config.yaml
encoder_arch: "vit"
model: "image captioner"
dataset: "patchworks of several textures"
train_examples: 72500
image_size: 64
crop_scale_min: 1
horizontal_flip: true
cutout: 0.25
tokenizer: "word"
vocab_size: 40
encoder_norm: "layernorm"
encoder_norm_position: "post"
encoder_activation: "swiglu"
encoder_mlp_ratio: 3
encoder_head_dim: 64
encoder_fused_qkv: true
encoder_bias: "all"
encoder_qk_norm: false
encoder_parallel_block: false
encoder_inner_norm: false
encoder_moe: "expert_choice"
encoder_num_experts: 32
encoder_moe_every: 2
encoder_expert_mlp_ratio: 0.5
encoder_experts_per_token: 2
encoder_shared_expert: true
encoder_patch_size: [8, 8]
encoder_conv_stem: false
encoder_layers: 8
encoder_width: 160
encoder_positions: "conv"
fusion: "cross_attention"
decoder_width: 192
decoder_layers: 8
decoder_norm: "layernorm"
decoder_norm_position: "pre"
decoder_activation: "swiglu"
decoder_mlp_ratio: 2.67
decoder_head_dim: 48
decoder_fused_qkv: false
decoder_bias: "all"
decoder_qk_norm: false
decoder_layer_scale_init: 0.1
decoder_parallel_block: false
decoder_inner_norm: false
decoder_positions: "learned"
decoder_cross_attention_every: 1
decoder_tie_embeddings: false
residual_init: "none"
optimizer: "adamw"
lr: 0.0016
beta1: 0.9
beta2: 0.95
eps: 1e-06
grad_clip: 0.5
steps: 7900
batch_size: 256
epochs: 27.9
lr_schedule: "wsd_sqrt"
decay_fraction: 0.3
final_lr_fraction: 0.05
warmup_steps: 1580
weight_decay: 0.1
Rows from block 4 of the image encoder, named by matrix and row number. Each number is 500 + 40 x the weight over its row's rms, rounded and kept within 0 to 999. All counts start at 0. Numbers have three digits each. After the name is the row's rms in percent of the matrix's.
# qkv: attention query, key and value (stacked) (encoder.blocks.4.attn.qkv.weight, 384x160), inputs 0-79
qkv.206 079:498452522510510483527507436484543480483502499528495504472533496465509539455571594506484501439480551426541517501453488454483509391500527483518582546428490469541464474466555527483534501512472522492466406434522499479471513523464454417534542576
qkv.207 102:547536518485503512498521519489496450505513481505479450509526500562440514495464468463448431522550481541540520456513451456524478419463466477551533422487489505552551448531472548454512644550530498428491524561453492434482485446469423496497548536
qkv.208 089:521469539552466527473475466477450492512528551538464510533538494455554448482534509480497494435527530549463471496535461453520485532482508483463512564459496542420509546497534509574453432440565447540457484504535523466518465496519495476577438484
qkv.209 103:422524543568424505512470545479587448526512520551439516557445463436463477529475508551528513492521513528497463588520494534449489518536509493525440457513477472513447580501450481525485500582468542461521441541512490486492497472502515549465506540
qkv.210 090:563618468485524553504466404555464435473443378460538510453483510468519500514506446472497548535552513461471568508540533494558465537505532518547539533469488482549538504543518488483407569489508468568504504496511508485502493504529554496518493575
qkv.211 097:422472507452468478507421557487555556560456508526527488506463502508478472567500501530500490502499475443508518487511588556419490496538464486489443445548492513513499590479503491529604463558503472496438464436519441460492558455462513512471485427
qkv.212 079:466482473592455524468477488580488513500489562546528506488464555523482471538475498502488506501520564492459512501596414520474563484525480498490520423488529504535489494427544470502407505445482462492501580462480577476526517536524531535476495551
qkv.213 093:431477544491414453463506487517486439545591587570546478578433504471456507537431566524522503483478608523538444452444477501486476481448499478553499436499518444486530510439489484440541508539479474495484519535507516541554534491516506459466453471
qkv.214 085:480534524557471547522473479491496520498507511445454485502405522446514523519526443571552540475456530473536465483528514543538478487484441534517517499430560538479505490517502556493491498501472558479554535442555614520527543388494484518523532510
qkv.215 092:490469556454510479540507532508484492559456570508521473510481455547531521520452511560492451449570533462586494552475507568375491502523487490503473523524510499571475530469524493444544498414510499541501524502533470452552559539466420486456512497
qkv.216 075:463552521511480502462479511468555525580574491497443481507470480576476544482538490552434527495500462456509597488520498440520444490503545490485566513497481480543489539468519431505449481507479458545490424504544518576483533439545437543524509514
qkv.217 109:493548499516415501462526505519557521476489530480504485623529541444531475479553474471508507517473462485543462546477449558479503511481599527497489546500422499544471493503425490495623510478467476518493502463472513507435425569496515545519500531
qkv.218 084:556516463532514487587456441456519506522545548492493538475526498449492484537553558523458486446550508509448563542486459460479498445505458497508420598479516578481589502470524539502409541499450506493480545482494414470497561476494507486457507500
qkv.219 081:502524489594481553480445436493520527514479538467501439451467488449480552434497476480540496446512545493497535454490493536560481577501447531548436560519429488499516469526516448522536490482470519475571496485533530500544516499516496493473425598
qkv.220 088:557513443525492515476532547486496405515448425447482430556572493466465500494525506518490510535468419470401449448568495536453494513532458463501515553505501558457508429505476538508470534566435551522522514524440531447446481481453530540494605495
qkv.221 081:463508400531518508511518544542594541569509489512520556503533480522406521540485487489495468484538456516442470541544500470489491554574529515489525479420492521474431460459489496559537543450558527551481475448600529455518497503498496476504547513
qkv.222 101:463496510531504450487435466525507588465409491556524518473507517477505501449511464502536560526555481509466427464523489512487493476500450452543535498531492532543539525444559498554461456472503481517477494477535507449533541501510478586494540483
qkv.223 086:535488477548494476442493514512595488514495464497510548517475575450525524548483433490492552526475523533523487535566515507564454560488526551463493478537484527525552533457544556475494533405460448504467507520544539487463563494469469490547520547
qkv.224 090:525487567495596460495493471506537490516528512552513518442429417452507483490500480595524510476524489546471507474504578472477501539465534485518501472536500554543494542433548519571443426504505512507528455418540428528491513483472536545463550537
qkv.225 079:557449433461516536537510455450484466513451481505515496536545545465543575501561580455494518485514529481535495502484427493465540473509467434589482465503525517510525504505443504515444480506516497483481454483428428500501561504472443483519579549
qkv.226 096:534480512568457468538520512501555530547495483518478490449459485514557515452536509449507499457455531512515496557575521457526483575449540521539524468552459539526419451532488454505439452433504495461471514515573484588509448394531501543484483456
qkv.227 082:427480507511447545442560518477541498488455481525525514481458533466467534528500407449534502550582531471479487522560506527457427409554510515413501482464497485454485513439478484527536533564494469448542490506519460441536558511475478473463541535
qkv.228 076:511481510454523566526521545561506519503495495578514524498526447504486522442471504479534484538538488568473460477500495527613554447532521426543473504408478444474508464544544535476519579569463475485526569521472396416524507505433490513505547471
qkv.229 086:475541531485479492470499537508465496493509460483485521417471585487488574553515548499477480548523521469509531446571510439532468514501541481461487524525547482456541507557441471464490555444560524547478546492419537448445564479494471545535508553
qkv.230 083:521452517468544567488532530446452526458470521491502477562514508507537506491500528476521442496545468520577484497478497559436543438452454480525465519572436466535512512527516561468511522520526476526462608498470495481545486525461462498426532516
qkv.231 080:517499480601520402552444490575492496513481490473539544528514500521531502497475512462518432478553512445487456511591491502602480478573560497545548476540597431488504482478494469443507498524515543481504528514469457536514495538564536518460480430
qkv.232 119:500523545472430438489535482479506503460524469498537500546507498483486493498502524484417523486476519501518519503467506597450531510450514547532525545466497508455513532523487530487495441492453542514494481498499542521513522485477553576564555463
qkv.233 089:469514559419437500510606456482532540512505503467465512502425496453481489562490597474501488448465553557514521474508486540532511506511545474493463493468570437483479536523554492590484530499493499486453454519558478477435500523500443455437531497
qkv.234 080:485545526507458485445468455424504477520492511543482539492488496528446466506421555457536523526538502465607480501422521563461483506499513537489550452533495505545527512489508492515512496578420474447491399487520542471499450526536450484466523408
qkv.235 087:526510478514474543503512450499524469512486513543533533528491527557423473514453449459430502564482406505482606506544535493536459533488521610468469568414457507527583531510433442517500542423490500491516440491502503510552477467505484554491564495
qkv.236 081:517521561473523498476480582473552480520448437482523502482481512499428517553562570472499502521512517505513541458492493478502533486499472507456438516509533507550512571482539526516473498488453550552457451521555518548436511541526470508550448545
qkv.237 090:479546435441472472508478435453425514432548440508569515476534508507475538523542506470420526484563538453518572493520476474526543497558452465524557495502553531494517515556469549457529477555428485488516601461486514523545430515550480480552497488
qkv.238 077:556534482486440461470479533513493507493443488482456447474526536589500517508520463492471530476501381492508511531440521474566548492506504548487485520473588472501498472494478497547498470541544490497552535531492523554566479467416448479488479586
qkv.239 081:495512529545504486504462557500503450410509429513478485522400401533449545459581486494502538501480471486542387512504521593512478482478506458528530546447500446500447549469540498367540529534511485485484464489473554476507531453501428532418472457
qkv.240 109:455484551531424462464570505476553503447571543553506403597512446510478511581544473554512536441490527496493427512490582537474437512509451445502453441487454525490502542481470489481550456470522514438500472480528481442504563443476548548455525418
qkv.241 092:584545417507429508530475563431497458532543514523443440539448458465466523472577536502427489547489492548484489543561479489530488511516495480445533466515437535524475441533511496488504521535497451493514547521472488611465512465542509507474497508
qkv.242 089:568556505506521409537471513478447490470470533487431516525468438535464521519477488527479524517535496517567565523506484442588517497444540517553523542521548527523514465537567524490422500436490469509502515546528520549467495488540501527526531551
qkv.243 083:530493489499504597509522528471483477524449494519465481537499544550527504406575544527514540572505518524522578512462457500495511477463547505514475544497509534487475548516486472546564497443504513473505495527483499446505465566502549511494511511
qkv.244 081:611483570485532525507421535514516546511536495480528539549474406505587573490573482461574465481592569463512477397519427454500470506549479544414404482425485508519493485508496506469473453522528481552504510450513499480504507521510479509564559474
qkv.245 077:584573542489473535554530490577514436501516475553522531501447463443551485495536526494490490473451457485502413496535569438518550528508482519497485511526462520472450540490523497569519475511533520457561526554526516557441516489501541568488526445
qkv.246 088:501580453508523529445444480526483449482508482532467461506540494517490511550519476497506447544486538518571473485474521506500445470487426494485561506552467521553511471477559561538536484495553458497558477510414502486508541510447483541435524488
qkv.247 076:514463453397545496557515515523465560517427514475506478523446500541506503509464457533519508559497538496462466552466494532483502552524493441508541473425499486487405467438486542464476526490450503421449451525460512557478456574521522549485429516
qkv.248 095:548484475491517503514411514543498509464487484427526504515488534543557525459569517479562446518572451502469652496471442422574508482511536540498481546533536488497530477534571501495405483459534522495517545562459624517505486439520499500482465499
qkv.249 088:481527458487572477467449467498498383555481512472471521520449480499510572495521511532439507472501560518583530483522477497515497543464532526545510522517478553465541454488588512566459500463502512534519529454500515433525430497497442465510558542
qkv.250 081:509505447498549535586534518540490494497504438516505497502519454476536506499462468504499486496480546542456542510482609475515489517514590567536489444589444461546458492570539486355480512506498554514481535506531553497583525497439446555440497430
qkv.251 084:513583499464470477353516549511514574510550551521460481483494468538470483508466489516534520530482591465532482510481505527468478491504515487503516462425594445510528501445543484531493424528444512477476537565497460520482456554542517481511485445
qkv.252 088:440460453476525545475500527429562546493508578555468525500409421506547448482554566527439478489451556474504477515535493507450482433524470464487474429548465484549485605477548495496504454565544483517473498493580520546532490532480508556471538528
qkv.253 126:437576502464572492527443486466471466531467582471501483399545529484520497464496459472534506546505539526500489445518535461538494419520468507427550506523518486532513484498509529558478553490466479458550489537512459467513472443547460446460488523
qkv.254 089:448466526455522472573433439449500531515501437491473567487492492472506507449494510465567430469417487528484529494465488537505536436539551432449519467508553518483447522506494494456497546477450502498592492465553526500498472514561470453486442540
qkv.255 087:505485478522580517529528499494524422513443560457534528512452450487517478529521586604490501472497555561499498515466478527463476535498496459487565467476512522456509565454562510561594508445505470449415468546538512516507504553527445520441460491
qkv.256 085:467465516517440496558489553511502442486492526574469513481530491514611475510476502459544533538455425454448548498505391494511428507473501466466608487508565499480554482462530523574442517570520476505491556465529481505480452485511519564526519478
qkv.257 102:405512570488543554561533579527491543428482515473479574526494527485512492509484508464503556434459566494511517423474520476486469475437548507447463498539446482513461461473495556507508401556533485527523430541489519467511527483486519507509458464
qkv.258 095:536541469596506534520545482524541541536470415478525540544478449460442530473478482521474528493543471483525454419479548519445549538594449478520471477492408418560523470514515489593463520501554497478540497506483515593539450517499526503426511515
qkv.259 087:537521496518560501433450430522486527471499543430431495513515549524527526530572471523440468442508444532479496525537482459505473542424516421517470430454392490494625485372526500451501513520544512454490469495507584514529578554529470570512564480
qkv.260 094:527512485436519497497462415500482444509525517510475464538447493564511486502485458539517505518441530525482500518513464498542470491494478394435523498436491521423463499515507507444423496506489517475472424432427527443482475488535491383492570452
qkv.261 074:513529584570428468464480499455474436476447539522439543493503518459488461405497514520459532444505473498471512502444417490513507464547519491469519467548592524416455467532561474511439513495539560536497525489547486451534503614476399419404549511
qkv.262 098:490566580461483518480512509443519498516448538463543440469550478510486511476498532483457523486501466517537503591517533562511559374409485488540541542587542478521545512477472539539520470528499417523498465505435502515568555476483532506444453457
qkv.263 085:533472478501496518529513475501488461485511458452553501511484522538436542483487441508515501571522478561556571470510540565452530497418513494399542484511521448541494509566469470487470475493515538450541501497514473478516556474501459508491491575
qkv.264 094:587483492531519447466493509499511545473546522571509512487421583501469460496498508519473500515565534490489509495503449429494435474484542492465588481520520540474496545512478569494468478535402451518467487480603532407529475483462464474513480547
qkv.265 080:478511504465477580483479439497460511514519550472530504460528493486515520487486472540469463500523525459505548568480538506485545493501517514432479484439498531597528482502603551476625483450480576499503551491459538454461465571470472523550544485
qkv.266 084:499493511454486498586465469417514439485490518548484570557461503467497514501453500556461540492444514476462519557453499470532561484489535511531549449456487571556557504528499478525460495484499565500477496453550552468531568511464463509490469549
qkv.267 090:534481514466490546494466510553533548464416487513495462467492513504441516553464478532544507489489502452524455480535560528447521517545491457521485540531480523554500481485523515581499541600446471536497508452483564550503531546517599504479443497
qkv.268 088:499542520520453564454513521484466539501542440502494416493518452520440624549558541531501470537504557491533467534534480564481511496477508439503529570479518519500498531532530461514549541542483485535574516509483420514525471456545502513597492457
qkv.269 091:520543503437486505538499572469476449560459509446459484459651477451464483517508537540475527502498504440483411586469541499511543502448538544536499512602537483519512522530496447517509490512551514475475482465522535504535422496428500514534516499
qkv.270 092:537449542437538472465491543467511466486523484486461441484484569588493561460513456566489552501530526503532462472465587512588453511483486538575551545482541514490451529417539587473538500528499518542525504544490492508513443494510519517501494450
qkv.271 103:518448471451488472474496492609543525411603484524515464535494518527448567520492562444566528504519501537468460560485566510494494489487531527526434543544549458494483535561459409536509496523449417412565499560491486490457519558480496519412518475
qkv.272 103:482454503497492478541483536468492477555526558539458514501516530556434547509479434557465494508493582492468510469493511546545491508410482355507416486521450520517449495452504482533449559483473580531435532503505543494493432406499509519498550520
qkv.273 100:515456449496546508557424473531483487521524500458512474495497443507517402458457436491512552507469491474480571462438533502483499450495501417409455473501442522457458514504581538501516516495518483472499550452552585477504511504468454482563424457
qkv.274 082:482497433528478502526522502408479478524434485536510520501473523445518515573537455435385456488538546516492497565507568526528438567483519452493505552531519492489513507566506482459480468509529462528516449487488572482483523494495492471458440474
qkv.275 102:522518590524465455545534537429440477607460502480457472544487547494567502471480531469429451459544484535510462529562447470472487488489520567473511444498486555519510476436449539448515542473492507559501470553541523515536487455530512468478515506
qkv.276 090:482492527447497531501452505528578466446491499488468521494473404495469579519470469532556482485529445490499506545447509524417546501528564474472467491551476532447487539498558538616481516530455435378484519497467482507470537493492487502505495514
qkv.277 080:516527523466479482481496536518520602481480475518560486457442433449495572480453552497539496438525454515507544484477609491477546506537443590478426488456454499424492469567489468520464506462524497542528429496434464548497520454522473572499528513
qkv.278 113:485489456478425526464553521444534529551518511478557502533532486435486516539471494456493502460519423502551498508513474547571465408475535473516432515506438487549508534463448511523510472511522501472484527582503513530505457525478503503510515557
qkv.279 110:540527470501477391513465430526481571458487505500511537457572417493531502491476524499583471565563509465510451565438530469539525561487441502502482517491550528473526538515553495481532466537446480486503461510462510528495587533522553479457462534
qkv.280 104:424441438469539518507498486499487518530480526597406503437449439467484502528516426511551496515470481471485504479484549516429509585509421418571446483476547546446531552551493506503500508557466486501501426466521508487490469481562493451538498510
qkv.281 111:608532534521521539530546463415529471476511470496542470468497494549544557536529483481432462540533450521450534508560514455433519471517538561549566495491494398532566463547531485514492476429507570546475467506484494517496454457505512514515519471
qkv.282 091:422497542509570587500505530535532516505515498517472550593469477455534526567479451579528544453534573528507446489442511535552530477558535485406449498568583410498491429452447556525461431554519465437511505479494559521488507507561434531585506553
qkv.283 088:508510458475455543430491469499509522465514530572540468499510509531442459532516464484516510516517519479418477485519576490456517538443504476477555522551512443530498538474494485520519496501536478567523590543503527516450542552491502632531484471
qkv.284 085:464502463553465537505481523473471476465530494474500541479429500498564525486442452410514460527520529532528512471509448529530568523497477479438410458415501514471620500494497423526461503506518544456502604439490550549543532495483439494491497524
qkv.285 101:476483455476491525502514525465511531432524564505420488520444499574442487575475502503546515570500504523544471576456515492538532489445467526523538482525511394451432512500571530502487484572499504448497474489486528537487527563540549478498459465
qkv.286 083:572541519491427550500482480523518489520557475493502507466509429499454492504495467585482518548565530462528492539507509475452472513551537525491464578502455560479462478532485496444421489466490529498487432456554499480553508518532540435460468399
qkv.287 087:501527539524504462417474479544390539499482542431483481521528533531539508528527543473584485522443499508426465454512428566540466494538565452468482456523475435494489512595518548545531522549613453514540473492398531593487508537481482498558446509
qkv.288 092:444502516507551468534489462540557517471506475479519529508448506514498480545459503468537512475462527450525476486455591496515434501528536420457510549446475509497495534550460465506518509455591561461589456479417507532502528472510493495523540482
qkv.289 105:541527514516524509436559504594517531489507422502527483450509415536465522498513523441484552450525470441556485479462507527539517513514481422455490493428528491520451455489575496397494605526527488495505491503523522577558539565493463598528453472
qkv.290 105:474516535454506560507492517595545526487466537522447481521439486458429488633375480503566573480495515495459431446442536490468563437542487448500448526514474517505533444484497516530498485560519425481574483465483453474558573483513523537478491508
qkv.291 080:530466508507558534472529496551530581560454516460513527471448475490447510472534484480528421527476424539513518452452529540458482421515495499515549523501471529464472515526513488563480472490489513601537488486561489539472540460465435505540456491
qkv.292 087:463547543514536580543563469526515494455431453487530504491526505482493569456506444435528477446482533521533445472499514519515476532491484544467500518489416506519518475502505456537551509529537468451556422492480518501487413453500538473484603491
qkv.293 094:564432515505434562540466460458454548558531507541495478464513570528457491556507525457533477505511528456543526519515462506436511452442497495478489474525516547519497522465497499474464538554494558521542568471488481475501504490494522541509482520
qkv.294 115:511531497523483455531577506452491520528527455475563460507507513546506489494545518464437452535510527527430507390538494483523487492513390497526471476437404485539519518475483522513485506476519532555550516447473478518429471512486464467443559467
qkv.295 098:570533520439484480494529538426551507490499464520557450587516499462499504497563497466518472422487450570477569549521495584445495463468607558550546496487483569507481449538489541554491480439488511532484521581536458528528575471460477503478477455
qkv.296 103:482534518502485473488472490460482514552542466519451522531545511494521515522494446621510484469458416465600502423476534467606454472460581438457473515497488644481530529492431458462444526521492467472491550522507536498498466554539487448492525484
qkv.297 115:456472468487559516546508499503527481456505451455458469507479514510476557553480466525560534539510526495503448517467477504489478557522435453480529514562570464484441494498582468573521511542476502464538472485499428427530528498524534467457476520
qkv.298 113:539483494471480433472528469502515489472512524528526528447537562476513505459472545506451396580521474443530521545491487513542444665492513562487515530522574583563518578507507473444505624555529512516472462522493461496470412539499527506503517458
qkv.299 082:561503527473446513494542565519517509472505512562524549495537490522531521524418504494524452455507455488509433455557445426474519516475551513496536489428530517470470482536563505501465499518533389469605491582480530506416464558462470524549491499
qkv.300 101:497449484552591442522507477549480477528452511467450523526529474516503449531494467478547540508501573469504521464539433468544462508562459481475386434436479511486454484462512568453499563481536524502493482480547492494426474517505497446561577530
qkv.301 105:463414438560475420479458479504466501508494507483457503478460515409507522486482521513571502531496527457547416495438480531506487614496485456505502554569533551474455502528523472562489520616492452499508549582485472448481613504454549487462428487
qkv.302 072:424561456452566522508510528439485530532484492460495496525473479538478440477554484481522458506505567550479472476515469510471478455484490486573492456416561530510484464503481440393477493459411489569530531506461489512510505450569496533533476481
qkv.303 109:482597610489534534514479495565516519524488426509465519490515523433485570542465459570499550461520533442509475473455477514532547447545616485438416455538549523445509414488482480492469506567528460481494494591518533485551495508510488488510471509
qkv.304 111:405502480468487439517512458575527547469466521447487488493492429491415568553378480484511537504528508516483535531385523526529484527512497438476434473518479507489472541484526462526510537484488421469478508539500544542464532602549435426493443547
qkv.305 079:533534481529472520456488498463473451501534489521506502501460488531542489505437460592487505505493569441459436551510551574457565531487512546517506535494548541436535457439549502423551526458424493462468503466506493536489515562544453516532454451
qkv.306 105:578418528513529562488515518437429518463504506509529550462509464593397525551470496439533535488497424600433495565468539504533479544561416500471496501482433412512556484534527531538534513491580504505548540430483502501521531509447471518478492496
qkv.307 111:534465483555544499484538506430479521499531567521532507465494551521507539445486495509430429482500485500472459585565444440489460511454420622521493513503454489551501563441498439490527527451482545476463485535474490537484452457434463511419545505
qkv.308 096:533515580510544567538521574521489518503482407460536501524456576552524462513491567523471492425466514580455516479499524503512546440508540479491468504570453495456483481522495533497491458516558480581464501471590470483573498585478490592494438460
qkv.309 105:546527492475459508526492597494521481575467462477491491586502528482529509509542498503503494505515437535493492528520486455553492455533599502463505534417524537586483500501436486478504470455480533449508481537525529529471498488424523533504563459
qkv.310 097:519535548440471546517581516464490493545485473542512460504578510548470479527553514502451506434478464527402526494557494477535542429500460537501523521491491478501515518527467468451596490446533527487481493478452426474504422487489474534493608453
qkv.311 083:477512430480542572495452472513547485500517421535501520493508401458512457473566546569440473498406489570512438419451432527543536504533494529443530514502446536515505507518560490488489495494525516506535499468506480442484542554530474509492523526
qkv.312 078:459436505435478492480483500481466496485485558512510487464424472543456508500496553526448550504484448469510470521511440528433492467500479484504476503501518554593540552472417489498510533520543422514509511476397516543482541508543497534529502522
qkv.313 114:492501444531475474527524521498462506489562476538467567446464533510496444512527472514494508516492562468493523380498483420486422491528482421517417515432410439475491461463492477461477537451443492546520485433488539462426515537494468484600482514
qkv.314 095:487533482505487505570492436597514437451453541445504518491458443498500565493460434531478460538476444499469521528459514485452461498591501427497493451532586533493532439495502476526460438435510499513480410472475462538503455457472492447454448495
qkv.315 112:416484503544597588506468521510534495497448514522464532527547528491534484508493480532488465519549530586442462532466492499550555363471505499515503494508533406489504469505438508497449396537487480512537418447483482520522483483546451521505497500
qkv.316 101:486569516526458413441482511507491481552503475545568531556493495434530479503458437470486508479492484429556468453445481569498472481530581471519492520490487541535483505494427507474520533493512481455509519596461472525501506480499409464496478481
qkv.317 099:569430421555519456477541501467449511510558451546500425442542481556472525400538450484435442571501484478488551503506479471505411542527484549479495524472446519490480569556475473471552581516514448519508465414490489573483476539520508484469527558
qkv.318 085:469472498530545457499444469464479509466549559455513560493447549510433497541559469569370499449519534515507434555463514441484494518490546465529495526489473496432481543454498576460509540474483481526435532502460584433451556486491487525522536533
qkv.319 091:473481553387468503489523558576472514474441581553522491516535427548505537527477507526476484473513529536491501518539566546481543583522455513505478499589504535537519525572485461552463490514519477441459527530522449436497587552526553514525520517
qkv.320 110:516520523487475558594526552524496488480480497517500543556457462502479432491442485501531476389474443621498563472504549593546428512477460525541541417507551475531473517482448443462473490500482472483505428476521512521425445521560484574497471466
qkv.321 094:511526483510443486453516491516485513545418479538547494458562507383460478570464508500496535496500482475520509536542510482428584477549535459539474528473603495477522395480509500463561506458502430477483422586421538529435535531478541514536559434
qkv.322 105:524515487548545464426444440414477536500477436532489514509461550523652474503451533502513494496531476553505516473512493470482413484451525485525450566556506495542447512469507581454538477542527513526567542546533481413502590491484523470553508421
qkv.323 111:512520522526524554496507452479574537471495478479424519478508449508541502510477461498556558667469523458468570456514485494505566569518491473462457530468541543539511506462500606537477515501500509488488477548550529513504478464549432540520513539
qkv.324 109:474516386491504484489559528516455467478486508483559489478472505558490539446462448504526454499554472533491463522468538528448359465510495514497548487469508517585522530508454441521495525473532534449493514399474498526477458506527516496520502524
qkv.325 115:504516578518490578532594520479465511497568477472414495551397480532475467579470530502542539454490435526514467484469454524511613392560530500436511494563472482487468403475492571513530445563440490492474518543497451491497463489459486527482487527
qkv.326 094:506468363499435435468550473464500520544551530489518535547413527560500470468472460520555462542495513536551510483520508495467455512495507556453496507505497536527555505521467470493504586498527484519505510467499477528411522435492510443530484589
qkv.327 087:443485433538479425539511583459447411500554587485457484564503521485505517492425468547425500549549486486500467552515462535487503489526451473525519460519491456498489452545463502498528550480441568464458608472492532531536518516528508522510517526
qkv.328 116:502489460478510500505579485463458476514501516523483545424495510505546486507560464522470481473490480576495529542518548500434459546528382459489536507521481476442492519511632500454456548504480542469499539351481545484428481492489546498500522510
qkv.329 083:491497513561417558495510498482530505444450469490583528486466469547442539543542470502597511524494499420480471472484457521493519421520487525543579550523454539495499517525546497493536530423528451500459479498429463458463495538506503546487456521
qkv.330 081:468564506552494434497457483535536550540481497543516453491501535529459493481509467520479512548530460530503518449506555525500454516481476498505458509490498428469574517507454510491461498456456457475563507510579592490527488582536526555548464491
qkv.331 102:505542448516517486504546544468436448526488513468569450471538536520453466532471521515485544482528542624466527557517511537536363469513469505597484502517458465467484504478481400481518497501472469442452465522526484488402498469425526527530522490
qkv.332 095:477526497488500572502509448484501507443413470502434477518510479529533477580477441522529461553553491530498511482528453525513499407540390489497451517493472425455486538472497561533468448511490450471565505497497477521450494535481403544491511489
qkv.333 103:563459475470571483454505506487403477579547485484522502485484576435487497493519499461495557496464423492449510490473523485459431492500504530519566464500489483501461555463510399439529488420464488505453543526499516499396478516496566483460502450
qkv.334 102:526546457544525414518475466489474512586483495489462397457546535430480446444465526487517463546534454479549453455496505439482421591497514460464543539496506580514546467535546472552473544521469542486504544595501476548485481509468587447497467500
qkv.335 079:529526535473483448475498512543487553517513554540534454482496490452441549528472542485515530483559459461505517491447470438482480513481492459462509513527500503434531555503470514628472489575572466475518464511450449565523537460411498539555464453
qkv.336 111:517498603531539461501420392473535510467509506497426536429522474419560470508493486519459496567440452418550510521546428465510562520527552501474464531522483562505500475473521492429469556505496496506562529630515519498523465507516531539539510569
qkv.337 119:507516526466543544491464497535573473471500514545381487542506546499490488515475521509519470579512537481493508491485518532569531500528510495458512446488505486464489508468510601536510522486534520468514482515473500490533605506569412453506500489
qkv.338 109:528444480497546526455423485422552561518527506382439534467526500513462458489534473437537489549508480505533531563511465486443493556555399472445448523496542516466495543576495450502534539431511531498489431418511523541489519469479531462517569496
qkv.339 105:565462555504505499544509494475602605501585445565504493528473516517587465541510525570534468491583508485481519460505545537450488480510513497432493545610548510540494484480500480556512517520437571505495519526489469480492546492464489519543492440
qkv.340 101:540439547509529508426518495455536469540534539504494508473451549448528504623516548499430569461489460518514497567472464463520556370466462466543538469482470459501492435517512450508552527521510502478473487503520462500566483515522507489420489463
qkv.341 088:420535482500550493506476529492481508481490525458499554510511435565464477519486483476483463540501542476514534565418491513566549460472464442489483458439506457508479486504553440504539530532510455584452471483486543511532530498484494541469518467
qkv.342 120:556456495495588572498462480429498490596455509527497432437512520441505396598534490506448538541477505447613483497511469512513549512485532530487532504443512500447496496461496424481514475478539509549446519571533561458554442516504515475509507518
qkv.343 086:444562489463517522430517528535510461446562533544453483542548505472456498494485537493472482478503519563479508555528383463504495519513518478475486572472520517489550546526547447474508513555571487439505513480538529442502534472496459458536497517
qkv.344 097:440507520467533386501490493485524444520470506476492459487546476446555500468464432471475508461476529436569467533483489436536593521537583492537583476484486569468489475481433473532457553428545553509517492582472530492484510485501533554477504526
qkv.345 082:417528520626528494470540471538491497525525467487523477567487541450527492498527569540504531443522487511580437474487494459464560491513512499476545566518472472544564474494568518507529496552459497532523489441510467541522549426430541482469469477
qkv.346 110:484479621490571597454430530457429514527516475535491500515547524443480529597539481521431507488421503502522604486522503475500521435510510508502526490506430511445509435521507454532495452490441498548452542536514528505531522552505510484557526414
qkv.347 093:432503532501476573536467539509576511488493480504431489542515517519509479464562512471500490514529535546507536547555509492461571478470532445541497488518493460399441476513514522573547479524480521494449560537503512499592471485486478491517498432
qkv.348 087:538562474519493554581512441461536479537425477445464565464560530492522557525488524480481542557485477451523503503492547531511523511551525516463476542500404495544605531505492486539519460579457544503455495473515512480447415433528500529523487540
qkv.349 107:384543487469461497531513507494527505497533473496530527576490439552499519484470456447539504428481556489437478501480500509504460524519555463484568454583488534529529541482474492529494547528470442508529534466518528457489576415490520490465459547
qkv.350 091:500491515542504529524468517483486461463434550506515506512514502480538488477384594447512515483536576490472517546515471488504456451422510540507561479471562493477475596517482474452462483484547500453530467510558521517494498489537462488498457585
qkv.351 083:495548484495503479510515503464497544493481500459474449481525545544506506514479457461537524523527500382462522488454574483518518471567443533588536548487509490555530455577531490498486520505508503482484461496535409537456450484534542585614494574
qkv.352 105:480443492535567476492497515485538483482527484539386522445530499503528515545489513455508469517488428452528531505574512552546504500575459554591558463434459453457560541503491518555428529499532541486520429498545515503463481509523568482461569510
qkv.353 087:473490526505527505514473479491451476501471436439474486534426530476510419506401572494495479532536533522447432569512495521543449506439472479540504470536592560414443517532506489448474524547453581572442499490554480494511453505450455472498397429
qkv.354 105:426532467476463521451517430547510534499449469532477518472524497472493566509485602542503549475490563498508566512518443497570502479469512556496492532522471538498499514470497493499497543522492474535438454546526436430456543484532521551542412449
qkv.355 077:607543486544499464560533518532499569542531511505458486489492532556490495467568463464494524541470490514530523573487502477484447421432518464501498547527568439472490495470501507507564504520508555496509536551603496543520469436516539469488480548
qkv.356 113:492549534489457550528574520506456501501504494554556514442492513527541487518482486527467519391502456590490508532480484466466404460485450510479474509496503459502543502522534434566579434567491507540525556387538482485344546477472501506503464484
qkv.357 094:529510458405492441499479509595569524533520492442487401533492497459461499464462520545538452538524513449512431533556522504499545528483531480509525536517574485462494492562458548476555552469502513513469484512477519532561488474439542558522508603
qkv.358 083:489485485540526444523500470511532515475543478435516510526463557490505459479519497515484556534464484492482525490477494490481529540514542441440498392403485437503504573560431532474455456441520484482475514487502540524511439483498511414508562582
qkv.359 086:474443497516525517420441529507491518484519583555512474450549492495511459463451531453550505480531592434439493519458513503495507509460447539479516563549421516552611471496491428466453472444441472473458494504558439503540479494537501512447495481